python train.py --model="image flow-matching model" --image_size=32 --arch="dit" --norm="rmsnorm" --activation="relu" --fused_qkv=true --slots_per_expert=2 --patch_size=[4, 4] --positions="rope" --epochs=7.2
Rows from block 5 of a small image flow-matching model, named by matrix and row number. Rows with one number within an expert belong to one neuron, the router's apart. Each number is 128 + 24 x the weight over its row's rms, rounded and kept within 0 to 255. All counts start at 0.
Before each expert's rows are labels from the 100 images, of 14848 (inputs lightly noised), where the router gives the expert most weight on average: "strongest on" is what is common among them. Only what is clearly more common there than usual is listed. The data: single printed letters, digits and signs in grey, bent and noisy.
# router: slot weights (model.blocks.5.mlp.router.weight, 16x384, trained with AdamW), inputs 64-127
# up: expert up (model.blocks.5.mlp.up, 8x384x384), inputs 64-127
# down: expert down (model.blocks.5.mlp.down, 8x384x384, transposed), outputs 64-127

# expert 6
strongest on: the character @
router.12 [159 140 122 132 130  96 132 128 112 105 123 115 115 155 149 109 153  81 153 143  95 119  90 110 109 104  94 134 120  93 154 144 108 118  91 113 130 144 100 112 192  98 104 137 136 109 122 161 136 103 138 132 154 111 151 170 107  68 124 111 142 128 117 145]
router.13 [122 115 137 122 161 183 102 106 152 105 152  82 152 135 161 151 102 125 135 138 119 153 110 175 169 126 149 145 107 117 139  96 144 133 154 125 155 141 117 137 115 159 172 105 110 117 140 101 159 177  96 180 117 119 134 112 189 140 108 131 118  69 113 172]
up.0 [154 138  68 104 115 126 110 143 135 140 146  97 151 117 124 160 133 109 136 135  80 123 137 112 126 147 132 154 142 103 142 119 154 126 101 131 113 111 103 112  69 128 152 152 126 128 151 142 120 121 117 107 125  96 159 153 148 156 154  91 127 116 169 118]
down.0 [106 143 114 131 143 133  77 106 103 132  78 120 176 128 121 127 107 141 129 114 124 139 157 130 120 125 129 185 124 136 133 135 107  81 122 136 140 105 128 122 126 166 130 139 154 118 130  98 126  69 126 142 146 102 164 157 141 131 118 123 136 142 136 112]
up.1 [122 111 152 125 107 106  93 123 101 134 189 155 137 179 139 124 146 191 145  88 112 140 131 120 144 104 163 126 177 141 134  91  74 127 113 130 129 103  87 115  96 124  97 117  93 132 125 121 116 116 163  69 122 101  86  96  81 135 164  76 139 106 144 111]
down.1 [123 134 173 133 131 165 118 113 122 125 123 114 115 122 154  82 127 111  97 120 145 133 162 127 138  77  88 126  62 125 114 124 133 136 110 186 123 125  96 117 138 135 147 162 143  94 111 126 162 136 124 170 118 161 139 114 157 145 144 106 135 115 127 125]
up.2 [114 156 119 107 142 177 138 175  90 128 149 107  85 129 136 118 148 120 142 117 142 153 135 108 124  61  99 104 104 166 102 128 162 107 148 112 127  89  94 172 147  93 115 148 115  76 131 124 155 138 125 138  75 105 141 148 144  90 156 149  54 117 110 156]
down.2 [125 129 122 123 112 136 123 125  92 115 186 125 165 130 125 142 152 145 130 183 111 150 150 102 122 155 143  91 125  91 144 136 123  96 127 122 129 107 174 108 150 169 162  49 157 136 105 149 122 126 146 138 161 118 109 102 124 163 189 117 120 139 146 154]
up.3 [131  96 178  81 136 133  87  99 104 118 129 128 150 127 128 115 123 163 101  75 154 120 144 131 149 147 153 115 149 163 134 131 121 137  98  97 147 117 127 121  87 136 172 141 151 155 100 134 179 128  92 154  92 135 151 131 111 130 168 146 103 125 117 148]
down.3 [109 129 114 124  95 116 183  77 110 121 146  99 111 144 145 120 114 112 150 128 132 153 133 117 155 116 123 137  71 119 104 108 129 163 125 194 115 164  99 126 154 132 108 161 133  93 122 134 143 117  83 115 150 155 127 138  89 116 133 102 127 156 109 117]
up.4 [127 171 132  97  93 167 174 120  93 115 131 143 119 164 123 136 108 152 155 152 127 131 166 146 147 117 130 110  69  98 162 148 109 101 143 121 108 134 139 123 116 146 165 143 130 129 154 126 131 128 140 105 120 111  97 109 153 108 106 111 112 121 120 149]
down.4 [ 70 148 149 125 134 130  86 172 118 137 121 108 146 158 152 102 103 138 155  99 143 124 137 140 124 125 142 140 164  97 148 125 146 137 133 120 139  95 154 121 131 125 132 111 113 144 106 128 135 150 133 149 174 110 119 139 113 113 105 126 142 136 167 128]
up.5 [ 98 165 118 142 131 132 126 114 141 115 157 131  83  92 103 124 112 162 122 103 146 114 113 171 142 148 121 131 125 142 176  95 145  96 119 149 105 142 129 123 121 164  93 147  96 124 130 140 116 149 135 111 146 120 128  90  89 145 113 180 138 116 120 147]
down.5 [110 121 163 153 132 162 123 113 106 128  99 102 134 152 136 126 134 118 147 131 133 137  98 158 127 154 140  93 120 161 150 138 126 139 118 139 134  92 114 135 111 124 158 191 173 125 154 105 152 116 104 161 141 107 130 178 112 155 157 135 114 113 144 132]
up.6 [119 145  91 145 129 126 129 185  96 166 164 101 123 114 123 122 134 125 147 105  99 124 142 126 146 116 119 144 131 144 103 146 160 135 115 115 144 106 102 106  95 182 115 137 152 155 131 143 118 102 156  95 143  97 180 141 138 141 142 172  97 170 172 147]
down.6 [136  93 103 101  94 126 145 173 182 139 103 107 117 128 120 120  96 160 139 147 132 105 117 127 128 153 105 157 134  94 141 131 129 131 121 134 132 144  77 102 129 117 129 123 132 196 121 133 145  95 170 144 164 107 140  65 142 133 172 108 113 118 110 149]
up.7 [102 151 113 103 127 123  82  96 106 149 107 194 133 123 115 164 152 189 134  99 143 169 143 126 132 127 141  65 125 148 150 110 152 129 108 159 105 137  59 133 150  73 112 137 122 122 136 173 148  74 158 120 121 110 138 123 114 129  76 103 154 108 136 150]
down.7 [136  90 148  97  97 124 140 154 154 139 127 139 146  78 152 144 112 120 138 162 139 123 132 156 129 162 136  86 128 119 129 132 134 164 128  98 140 137 170 155  97  77 119 129  96 105 153  94 133 162 157 123 104 141 113 157 157 144 145 148 141 130 117 124]
up.8 [ 82 135 134 101 129 115 131 127 114 115 129 167 116 138  88 123 144 182 144 175 121 122 109 125 110 150 131 170 119 102 120  72 154 139 116 168 105 122 171 111 143 140 172 138 137  77 111 127 112 155 100 157  94 167 169  65 108 105 165 143 115 120 136 148]
down.8 [ 93 119  58 124 144 103 112 163 106 117 116 113 118 106 123 106 133  95 115  69 137 131  98 154 120 103 126 124 124 160 118 123 142 127 102 143 137 100 117 147 137 153 135 113 161 151 127 107 103  93 114 100 109 149 134 135  99 138 133 114 158 119 131  76]
up.9 [154 144 135 124 131 103 144 152 100 138 136 145 145 160 134 112 136 116 109 137 156 128 146 139 117 114  87 135 173 126 111 121 143 125 143 164  94 141 164 111 111 103 100 104 118 197 162 171 122 136 140 135 142 127  69 137 130  94  90 122  81 124  98 126]
down.9 [106 116 185 128 110 113 153 130 112 119 165 113 102 166 127 160 135 151 128 138 109 117 105 123 128 125  85 149 111 143 117 113  96 115 116 114 141 108 137 116 111 135 128  46 138  77 104 138 149 150 145 103 125 114 136 118 133  96 108 138 125 114 167 131]
up.10 [119 115 153 110 124  99 162 115 113 110  89 170  89 127 121 122  97 159 129  88 138  96 106 139 116 118 131 156 128 112 131 111 150 145 131 135 124 101 151 133  92 127 135  49 107 140  96 136 141 143 116 144 105  79 100 103 103 139 121 138 129 169 167 145]
down.10 [ 86 135 104  73 116 140 120 129 130 117 181 106 156 102 127 160 109 142 127 128 134 121  93 121 123 133 134  87 141 134 110 109 158 119 134 154 134 158 131 140 128 141 166 157  95 120 143  99 156 125  91 143 146 127 168 123 136 187 109 115  95 118 108 109]
up.11 [125 137 111 138 126 166 132 139 130 116 146 139 159  92 150 149 179 122 131 106 133 134 125 112 156 135 155 120 159  91 115 102  70 138 153 138 147 142 125 131 107 118 126 149 158 145 146 104 139  68 132  90 133  90 213 121  77 111 109 131 141 140  96 163]
down.11 [146 112 148 144  88 118 133 151  99 147 133 111 136 142 107  53 150 142 127 151 117 115 147 151 127 127 123 142 112 141 117 128  85 142 109 106  75 133 149  90 153  97 106 153 115 140 106 107 113 175 125 171 108  83  97 125 100 129 110 133 194  91 178 123]

# expert 1
strongest on: dark on light; the character -
router.2 [ 98 134 125 114 177 148  86 115 127 135 156 100 155 133 109  79 135 119 107 132 123 155 145 138  95 122  89 110 137 129 152  94 105 132 156 153 113 120 143  95 148 130 144 104 185  83 111 126 108 125 122  99  74 123 107  83 102 144 124 117 146 118 146 116]
router.3 [136 103 118  82 116 125  85  92 131 138 147 141  98  96 138  99 139 151 143 111  77 149 125 184  98 139  91 117 118 101 108  93 111 117 108 139 101 100  87  94 130 122 131 159 121 110  82 117 124 142 129 120 146 104  92 129 114 102 129 124 133 143 145  94]
up.0 [ 90 147 118 107  96 137 116 180 112 130 132 129 146 119 119 122  98  96 105 181 123 128 130 131 127  90 183 142 118 114 124 103 134 171 133 129 151 110 179 122 187 105 110 148 105 118 114 162 144 106  96 161 110 121 133 113 142 141 139 139 133 154 141 104]
down.0 [142 105 178 118 131 166 114 138 135 121 120 115 158 153 120 115 123 131 136 154 129 126 128 116 128 118 158 128 151 164 117 129 117 130 149 125 161 110 117 159 143 168 148 108 152 116 126 118 137 136 167 103 156 123 148 108 139 129 119 120 126 110 131 120]
up.1 [107 106 145 158 111 119  93 130  51 118  88 159 175 151 119 134 110 134  97 100 153 162 150 117 116 139  67 122 116 123 156 124 118 155 126  98 143 154 121 168 121 136 156 148  87 176 103 149 126 116 107 130 128 116 158 154 150 150 167 126 122 150 125 108]
down.1 [114 133 156 136 136 157 124 136  54 130 147 156 108 116 103 161  75 128 143 107 124 133  92 112 138 158  87 156 143 118 102 124 124 134 139 134 111 128 168 100 124 157 107 129 147  80 131 131 140 117 147 135 124 132 116 170 148 102 191 118 153 148 129 180]
up.2 [172 113 152 134  95 116  95 134  99 135 108 114 136 138 127  95 124 127 123 105 145 131 135 134 114 115 143 141 149 141 122 100  90 122 118 142 113 119 183 116 131  73 134 112 140  93 141 122 101 107 117  89 124 159 123  91 142 132 124 133 150 135 123 148]
down.2 [129 143 152 137  79 144 131 151  98 126 137 121 141  96 148 140 150  88 167 165 108 136 142 112 138 147 121 135 101  97 120 110 125 177  84 154 144 105 143 127 108 121 122 135  90  85 164 121 119 125 137 122 130 155 140 119 140 102 121 125  87 140  96 129]
up.3 [165 135 143 108 170 120 134 165 176 145 113 115 113 113 108 160 136 121 114 106 114 126 109 124 144 107 120 126 137 144 120 181  97 102 154 130  90 125 161 151 135 111 165 167 125 119 143 155  86 108 147 136 143 104 170  99 118 135 151 140 103 111 153 105]
down.3 [135 155  94 100  83 145 117 127 119 118 120 106 149  77 119 100 138 136  98 111 135 111 107 152 103 107 117 107 129 137 135 138 119 140 135 129 153 141  82  81 119 157 108 121 100 128 126  94 151 128  78 110 129 129 102 120 168 104 164 136 116  79 133 134]
up.4 [134 109 123 147 124 128 144 182 115 125 149 140 123 132 107  78 135 159 112 114 123 123 104 133 142 112 179 112 137 114 140 119  99 133 142 129 105 112 124  82 131 118 115 127 115 165 137  96 115 112  82 158 143 165 128 130 133 121 107 122 126 140  97 113]
down.4 [135 121  78 103 138 102 151 133 151 124 124  88 171 125 116  87 119 129 113 159 125 143 116 135 120 107 124 135 151  94 126 133  97 127  94 137 134 129 131 122 143 106 160 139  90 129 122 154 114 144 137 163 118 116 146 127 127 158 176 144 129 132 129 118]
up.5 [113 117 147 173 108 132 129 126 125 120 133 194 123 176 133 114 108 123 204 138 144 128 123 108  99 158 137 126 126 100 148 117 121 151 148 157 112 113 100 139 128 134 121 138 107 176 149 139 151 140 166 161 149 136 156 145 128 134 158 172 193 122 104 114]
down.5 [123 131  85 120 168  82 101 125 134 118 115 110 110 116 130 149 163 145 151 112 115 130 140 146 127 119 155 107 118  87 142 124 117 140 150 166 109 118  98 164 125 165  90 141 163 164 154 122 108  91 105 124 136 105 141 142 132 146 104 146 147 132 172 138]
up.6 [149 121 127 131 123 171 116 110  86 129 168 102 159 120 134 142 145  74 178 128 143 122 133 105 119 101  95 164 125 136 111 126 137 106 121 109 130 152  96  72 114 132 102 129 209 111 109 109 163 116 114 130 133  89 128 110 134 102 110 133 137 151 155 141]
down.6 [143 146 128 101 138 172 102 114 102 127 106 133 129  94 124 138 187  76 118 150 112 131 163 112 137 152 135 100  89 131 116 134  98  98 131 130 131 133 135 129 131  83 124 184 114 136 152  99 157 110 127 150 162 140 120 114 149 135 141 143 101 116 136 146]
up.7 [133 146  89  91 125 119 147 176  97 147 127 105 191 127 110 151  49 102 140 148 116 132 120 113 132 118 137 163 152 100 160 103 127 161 136 117 150  81 182 108 127 147 147 156 113 140 158 100  69  70 162 137 115 114 148 138 137 159 111 158 159 136 141 172]
down.7 [113 158 132  84  97 109 132 102 159 116 139 145  93 125 115 101 151 131 172 193 139 124 109 132 123 107 132 178 103 159 128 132 115  95  83 118 100  92 140 141  93 105 145 122 133 182 113 161 142 137 175 103 156  92  91 133 150 132  99 147 102 137 127 128]
up.8 [165 127 101 135 116  96 114 113  77 110 118 128 132 127 114 101 182 152 112 119 139  94 147 103 128 122 108 137 115 146 148 135 110 105  95 154 140  93 111 162 106 182  96 123 123 121 154 150 148 140 130 160 122 119 103 112 149 168 154 121 149 124 130 128]
down.8 [109 109 139 118  94 178 161 154 156 120 160 107 154 128 138  87 129 151 110 110 128 120 127 104 126 121  81 108 161 125 133 118 149 107 144  97 119 169 131 109 132 107 187 131 138 149 145 113 134 144 141 141 143 118 138 122 111 118 150 145 137 130 155 141]
up.9 [151 122  97 122 138 142 145 124 166 143 147 113 166 115 121 101  80 110 160 166 104 139 112 142 142 106 105 116 109 127 121  98 127 115 123  93 122 153 168 133 180 132 124 145 123 181 117 142  89 116  89 103  94 123 145 116 125 127 166 106 100  96 117 143]
down.9 [129 148  97 139 142 182 110 119 147 119 139 163 120 142 115 114 152 130 118  71 142 141 133 118 122 125  97 132 106 115 139 125 122 143 131 167 116 126 139 138 122 183 141 103 120  75  96 112 119 151 156 164 156 149 141 147 106 110 140 129  94 136 147 130]
up.10 [139 113 183 136 145 110 117 154 138 126 169 151 140 135 137 136 101 121  97 107 116 134 122 145 133 106 163 112  90  94 123 120 144 128 113 134  99 117 155 125  84 128 107 132 145 104 130 120 113 127 122 118 133  92 153 137 115 141 133 109 112 105 121 146]
down.10 [137 145 206 162 146  45 198 145 143 127 119 157 107 111 125 128  64 174 160 131 128 126 135 150 122  96  94 148 126 140 128 146  98 173 111 140 131 114 145 113 128 165 150  90 156 132 106 115  96 118 153 102 154 128 140 114 122 130 144 155 126 119 122 169]
up.11 [126 135 151 116 134 132 129 175  85 138 147  90 132 157 150 109 139 172 164  95 144 128 151 130 120 109 106 108 118 116 118  78 128 151 153 162 107 106  86  91 141 148 174  98 158 152 143 146 111  90 125 114 107 172 203 126 139  87 147 172  82 157 145 133]
down.11 [ 90 135 116 156 133 106 139 133 111 136 139 128 117 144 126 133  76 167 159 130 111 149 155 131 116 105 138 132 138 158 125 143 141 139 146 115 124 129  91 142 100 134 126 161 134 145 134 132 154 118 179 122 133 144 128  96 121 139 136 111 124 123 135 133]

# expert 4
strongest on: the character @
router.8 [134 110 103 128 142 130 143 150 122 171 119 106 116 128 121 109 145 100 101 158 107 138 140 139 113 137 104 141 120 137 123 138 118  83 127 138 105 129 104 165 170 106 180 105 129 106 159 138 121 186 133 110 151 112 105 124 118 149 139 145 145 126 131 141]
router.9 [142 111 153 139 132 146 128 120 113 124 109 143 108 116 126 100  98 156 113 156 179  91 157  69 118  93  91 132 158 157  80 149 152 129 116 127 143 143 155 117 162 121 112 173 153  81 120 100 152 136 106 109  82 174 135 115 131 143 123 126 155 162 120 124]
up.0 [122 151 144 110  83 131 161 148 137 160 104 122  78 116 147 117 118 132  75 137 125  96 106 107 127 144  85 121 113 133 160 105 120  96 104 124 118 158 167  56 145 125  99 111 135 155 154  71 140 142 111 164 110 102 167 107 144 117 109 122 147 138 144  99]
down.0 [184 130 169 140 102 113 116 124 139 139 135  96 102 151 114 127 134 107 124 106 123 115 131  79 126 130 103 127 148 162 113 126  94 107 145 128 156 122  95 143  99 117 153 129  92 126 139 123 116 116  70  91 139 146 145  88 160 110 170 122 124 131 157 158]
up.1 [114 126  81 100 133  98 122 162 135 132  89 199 120 159 124 140  97 147 123 186 111 129 140 125 129 122 138  93 126 104 114 121 143 124 123 145  99 135 139 109 145 121 103 117 105 165 115 133 140  88 132 115 106  93  87 168 126 129 114 122 105 104 161 146]
down.1 [129 123 128 169 131 175 166 108 155 134 154 130 160  94 156 134 143 150 142 124 134 126 102 139 140 105 130 130 133 168 110 114 138 145 127 154 114  95 106 142 122 107 132 140 136 137 122 151 101 137 131 176  87 121 124 151 115 140 129  88  85 104 154  82]
up.2 [124 120  79 139 132  89  71 125  93 138 139 131 111 142 171 135 109 134 138 126 117 120 105 137 126 144 149 113 104  92 147 132 138 129 127 128 108 120 133 140 115 132  90 139 133  83 123  98 138 119 160  97 118  97 140 128 150 133 126 146 182 105 153 111]
down.2 [ 97 111 111 106  97 169  76  82  90 123 108  89 171 119 145 157 152 127 154 156 128 137 122  94 123 101 132 187 131 181 139 129 104 110 118  94 127 124 170 141 116 143 131 110 112 113 109 102 140  86 128 161 157 131 111 106  92 145 115 115 146 123 116 105]
up.3 [132 132 172 166 149  80 128 137 150 148 140 183 121 105 131 160 118 147 152 148 153 118 120 119 164 117 114 123 128 127 111 120 127 114 211 110 162  66 142 127  83 112 108 126 122 149 124 159 160 110 161 120 172 125 154 122 135 133 111 140 115 129 110 102]
down.3 [174 135 133 122 125 132 111 100 100 128 198 187 117 109 145 147 170 142  78 116 124 114 117 113 117 132 124 144 111 108 108 138 170 139 132 118 163 138  80  83 124 129 132 127 121 114 178 126 154 141 151 141 150  92 130 112 103 177 123 101 131 133 112  74]
up.4 [123 148 130 122 148 167 141 124 139 141 116 106 137  77 114 108 109 134 129 140 103 127 136 106 123 110 119 147 122  87 139 127 134 103 159 103  92 124 142 110 131 163 131 135  96 153 132 136 114 150 166 103 131 151 133 172 101 153 158  97 107 137  40 133]
down.4 [101 152 110  78 114 134 115 162 145 118 115 117 107 123 127 161  65 145 118 111 120 150 123 113 153 149 133 131 157 160 140 112 111  98 141 169 141 151 120 151 137 115 122 153 153 161 121 151 134 154 151 144 154 130  97 140 106  84 126 132 148 147 119  99]
up.5 [100 164 170 132 141 118 127 147 124 139 115  68 133 157 131  89 110 105 126 155 128 138  77 162 117 139 140 143  92 102 162 166  98 122 105 175 147 164 163 122  82 124 178 154 122 143 115 117 156 121  89 118 112 139 137  90 132  92  62 112 101 129 137 102]
down.5 [138 118 128 103 162 118 110 112 115 119 123 127  97 136 133 113 108 128 154 132 130 119 152 142 137 108 168  97 143  89 150 115 110  90 153 144 152 119  99 142 120 103  72  99 115  93 122 140 146 122 133 124 138  94 137 125 155 123 103 122 111 147 118 200]
up.6 [135 115 109 121 124 118 166 170 139 142 108  97 127 133 119  99 147 162 107 112 128 126 117 117 123 140 100  96 104  77 101  85 138 127 115 122 105 118 120  68 163 119 103 133 131 151 143 138 159 128 108 148 106  99 119 135 151 130 150 128 116 141 120 119]
down.6 [132 139 145 106 153 100 178 176 148 117  85  89 123 123 136 126 163 167 148 121 128 124  99 114 118 179 108 147 142 152 132 139 143 125  90 153 135 148 128 117 122 176 144 136 131 107 121 155 138 166  84 100 144 122 115 156 106 111 123 104 175 125  96 101]
up.7 [155 157 142 133 130 124 136  79 140 120  98 155 155  79 126 140 120 169 134 129 130 133 129 135 142 117 151 122 130 167 148 123 126 148 172  89 123 132 111 118 122 133  99  89 121  81 143 132 126 143 122 116 137 140 141 151 129 103 146 128 101 123 128 125]
down.7 [153 151 117 144 147  96 170  74 148 132 121 127  96 100 120  84 137 155 116 101 133 126 118 124 134 113 147 137  86 115 132 131  92 129  97 131 109 129 137 109 135 107 122 152 137 151 108 101  83 120 113 109 112 111 140 124 139  86 137 129 134 130 114 120]
up.8 [153 129 161 131  99 108 111 156 136 101  82 153 125 137 165 109 136 167 111  99 121 102 181 109 121 162 132 132 145 132 144 133 101 147  93 143 111 100 176 132 140  83 115 142 139 154 129 125 146 166 130 141 151 103 142 128 144 155 159 136  55 151 127  97]
down.8 [168 139 129  99 131 127 162 111  75 121 129 165 162 145 121 129 131 105 128 135 131 125 107 122 126 134 126 129 118  87 117 128 114 128  82 103 149 101 154 135 112 119  84  80 150 136 142 147 187 146 140 123 122 118 123 189 168 107 132 111 115 136 137 131]
up.9 [148 130 107 129 132 126 139  89 110 132 146 148 128 122 139 121  99 112 148 146 137  92 128 100 153 133 131  61 130 128 149 133 110 106 100 147 163  88 145 129 139 120 150 116 126 105 132 131 144 117 146 114 133 188 153 148 144 123 116  89 112 154 128 143]
down.9 [118 128 100 129 159 128 173  99 155 128 153 140 106 127 135 140 123 184 114 149 122 139 131 110 129 145 131 107 102 141 148 135 103 119 116 135 128 164 143 153 122  95 100 130 146 155 127 157 154 120 141  80 118 160 117 131 112 150 117 111 101 142 127  98]
up.10 [130 123 168 168 109 156 124 122 116 148 125  88 141 136 135 124 148 148 128 127 121 135 140 117 136 163 120 159 133 115 130 154 141 150 132 161  87 154  73 186  82  75  92 114  81  98 171 154 114  80 133 120 142 116 144 142 119  82 131 126 126 118 131 129]
down.10 [115 112 123 111 112 114 165  98 178 131 145  95  79 126 129 110 150 129 173 159 120 138 154 113 148 149 129 132 141 117 152 119 172 167 144 144 133  74 129  99 139 118 184 121 124 149 156  88  71 140 130 130 131  95 110 125 103  96 128 152 107 121 150 158]
up.11 [145 125 181 146 126 103  94 157  72 119 128 133 101 114 110 116 137 129 113 146 148 138 129 120 147 130 115 165 135 128  96 137 151 125  98 124 125 127 153 101 154 125  85 135 124 118 112  90 112  73 104 116 124 134 129 123 120 120  46 133 122 122 136 148]
down.11 [145 128 102 142 126 149 157 117 123 128 152  94 174 172 125 137 174 127 168 100 130 122 139 127 121  77 187 136 122 109 123 114  97 137 115 143 123 124 110 129 124 125 183 105 141 116 155 126 104 144 166 168 117 112 140 140 147  89 115 114 129 115 136 128]

# expert 0
strongest on: the character @
router.0 [149 129 126 187 146 113 133 119 109 149  82 120 137 119 123 132 167  99 161 116 128 117 116  78 143 111 140 122 137  92 138 141 132 123 107  80 172 151 110 122 134 109 102 142 153 139 136 134 145 121 109 159 172 125 173 155  97 105 108  97 125 136 117 145]
router.1 [125 121 147 164 130 121 136  90 143 108 108 125 114 100 138 155 105 162 180 161 119 152 110 102 125 136 177 100  66  93 114 180 120 106 119  96 148 119 120 150 122  90 100 148  96 154 154 124 137 132 111 148 120 118 150 163 103 141 154 150 124 125 118 157]
up.0 [126 125 138 143 134 139  93 154 135 132 101 157 121 154 147 110 143  93 177 114 131 113 119 106  94 109 128 137 159 127 107 106  92 118  91 181 156  83 101 143 100 111 139 176 107  88 131 126 111 127 121 106 130 150 110 105 130  87 125 134 169 144  90 139]
down.0 [145  97 163 107 113 207 124 101 136 140 144 106 127 138 118 181 133 133 162 116 131 131 149 131 135 146 107 107 122  87 131 129 131  91 143 130 125 136 151 164  77 147 145 134 137 131 170  72 105 105 127 126 120 106 132 148 123 120 114 104 179 148 144  77]
up.1 [ 81 143 101 134 173 154 121 104 140 124 195 143 142 160 146  92  94 104 135 117 108 100 129 116 137  98 136 140 109 167 134 140  97 153 101 127 119 116 192 134 169 148 124 157 108 162 142 166 148 118 147 100  95 118 144 130 140 149 160 129  96 107 108 147]
down.1 [119 160 109 114 126 111 147 201 170 138 130 130  94 116 135 144 144 135 100 102 116 143 122 116 126 118 143 143 115 151 132 148  97  86 114 142 132 138 150 135 138 122 116 198  79 133 114  63 121 105 136 140 154 117 109 115 126 105 140 122 102 145 103 119]
up.2 [163 125 171 126 130 117 146 154 152 123 139 101 160 167 134 150  77 150 158 127 128 152 128 153 140 131 134 163 182 134 156 144 164 127 101 125 146 176 160 110 141 128 114 148 109 139 164  73 145 129  93 134 152 144 138 145 147 109 158 156 124 123 134 114]
down.2 [123 149 121 145 140 129 117 155 114 128 135 142 105 118 133 122 106  94 118 206 129 130 135 126 131 101 144 132 124  89 131 139 130 128 132 161 109 119 161 152 116 131 154 154 133  95  98 168 147 120 129 177  92 118 108 123 152 127  98 139 155 133 110 156]
up.3 [174 102 118 167 134 126 142 156 135 121  89 173 163 126 108 125 136 144 174 147 163 114 139  95 176  98 125 113 144 153 136 148 119  96 108 112 180 128 142  90 119  89 116 107 129 146 164  97  91 145 185 126 151 134 129 185  88  89 114 126 114 113 138 149]
down.3 [128 116 143  77  84 119 143 135  96 138 155 170 157  87 136 136  87 153  92 142 123 141  99 104 129  98 137 155 134 145 126 130  74 142 130 112 173 145 130 136 107 136 173 109 133 100 120 182 132 124 147 106 119 144 136 126 167 109 141 109 134 143 154 149]
up.4 [119 117 141 129  94 161  90 128 160 115 154 127 162 113 145 117 102 164 169 129 121  90 142 129 114 137 150 126 104 174 129 135 108 120 120 107 119  99 121 105 128 104 136  89 151 165 134 134 131 128 121 100 111 137 158 156 157 105 107 142 139 138 158 139]
down.4 [146 138 164 107 106 131 151 115 126 123 144 146 132 157 124  91 119  96 146 114 121 123 116 117 136 131 166 139 178 162 130 121 143 126 114 101 149  97 157 123 149 174 103 126 133 138 122 121 122 155 141 158 115 118 151  85 145 140  98 136 142 106  91 104]
up.5 [110 115  86 130 122 155  60 146 134 110  86 188 156  99 104 128 129 137  81 131 138 136  95 119 100 141 118 135 151 156 112 162 124 163 137 121 163 137 153 100 106 117 127 106 115 172 132 145 141 157 156 155 103 123 120 128 122 124 145  93 105 140 133 155]
down.5 [151 141 171 129 106 118 142 125 157 121 122 120 162 142 119 130 161 135 109 149 143 144 143 169 138 146 152 154  93 112 144 125 118 124  86  78 123  95 135 130 141 112 138  74 187  99 101 118 101 143  60 152 112  75 152 154  90 137  93 133  85 143 120 119]
up.6 [ 97 142  75 171 142 115 193 157 105 133 148 116 106 165 122  94 130 138 116 157 128 150 119 141  99 103 159 161 120 129 147 146 152 132 127 129  75 137 126 155 143 149 158 125 142 124 121 108 137 120 175 138  96 126 108  81 103 111 126 141 156  96 171 144]
down.6 [112 142  83  82 104 124 109 135 146 125 108 106 159 117 151 192  97 104 125 106 139 147 113 108 125 158 124 180 121 188 131 113 117  83  88 136 111 134  88  89 143 119 100 133 127 119 133 146 128 139 193  95 133  97 151 133 144 173 141  70 196 117  97 137]
up.7 [133 144 104 201 121 145 109 142  96 116 135 136 126 126 153 102 183 110  77 140 123 142 103 159 132 183 128 120  70 107 134 103 141  91 111 167 145  95 104 137 120  86  85 135 120 136 127  90 148 140 121 100 138 133 106 142 152 109 132 158  91 130 154 121]
down.7 [117 140  81 145  87 144 136 124 100 116 107 158 163 117 128  85 155 137 138 164 131 128 146 150 122 219  92  79 158 183 123 127  95 114  98 129 136 143 104 171 158 152 140 108 116 110 151 137 152 118 170 170 114 122 158 132 131 113 127 133 136 149 118 114]
up.8 [118 135 111 111 129 151 128 160 178 109 137 160 128 107 120 145 146 121 155 149 157 127 137 120 125 143 171 164 114  92 145 165 134 129 100 138 109 109  87 125 153 159 120 117 144  91 107 114  80 121 126 148 117 132 130 129  99 129  72  98 151 117 132 106]
down.8 [141 119 141 100 154 204 122 116  52 137 137 158 151 118 133 114 167 106 117 138 130 119 138  93 125  82  88  98 135 133 131 131 143 120 136 137 159 110  90 131 129 153 140 108 121 181 106 109 121 139  64 147 119 126 143 123 109  97 161 139 123  87 138 115]
up.9 [113 114  82 119 139 141 120 141 142  97 151 173 123 101 114 118 135 125 109 189  95 131 130 127 135 132 146 133 122 159 128 164 121 162 132  84 118 117 110 143 111 105 158 146 165 151 124  92 127 106 105 117 121 108 145 135  99 101 114 115 159 112  94 100]
down.9 [140 141 164 162 126  86 111 156 150 132 139 121 124  82 125 139 133 114 151 126 123 104 126 119 115 147  87 134 106 172 121 138 152 169 144 124 152 111  72  83 122 129 143 105 114 170 142 139 120 163 148 132 118 121 126 122 103  76  77 115 147 185  96 134]
up.10 [115 138 126 131 144 133 167  87 115 120 166 141 112  89 107 122 134 128 136 139 119 144 118 113 119 140 171 151 154 152 121 163 183 147 137 122 135  80 142 127 104 125 149  93 110 113 102 104 173 156 126 103 118 140 117 139 121 141 103 101 172 144 109 145]
down.10 [129  95 156 113 126 115 130  58 132 132 114 114  58  98 123 129 124 110 115 105 129 146 173 117 135 172 150 202 146 129 139 148 151  88 150 154 133 127 185 144 135 157 129 111 105 126 123 115 122 125  98 106 130 113 107 159  97 165 135  99 136 145 146 111]
up.11 [126 118  80 169 142  66  80 122 138 110 159 107 119 180 110 114 142 120 132 136 146 114 146 133 119 144 119 134 157 147 124 131 132 172 118 207  93 140 104 150 143 121  92 155 145 104  91 120 127 126 132 141 119  82 145 171 121 158 122 144 111 130  82 137]
down.11 [112 103 107 110 141  67 119 124 152 115 130 137 151 159 128 156 124 125 119 123 122 146 140 129 127 114 192 119 157 179 127 140 121 149 140 121 144  98 107 113 141 153 149 100 105 123 105 152 155 123 155 105 104 120 138 143 176  92  89  92 134 118 139 118]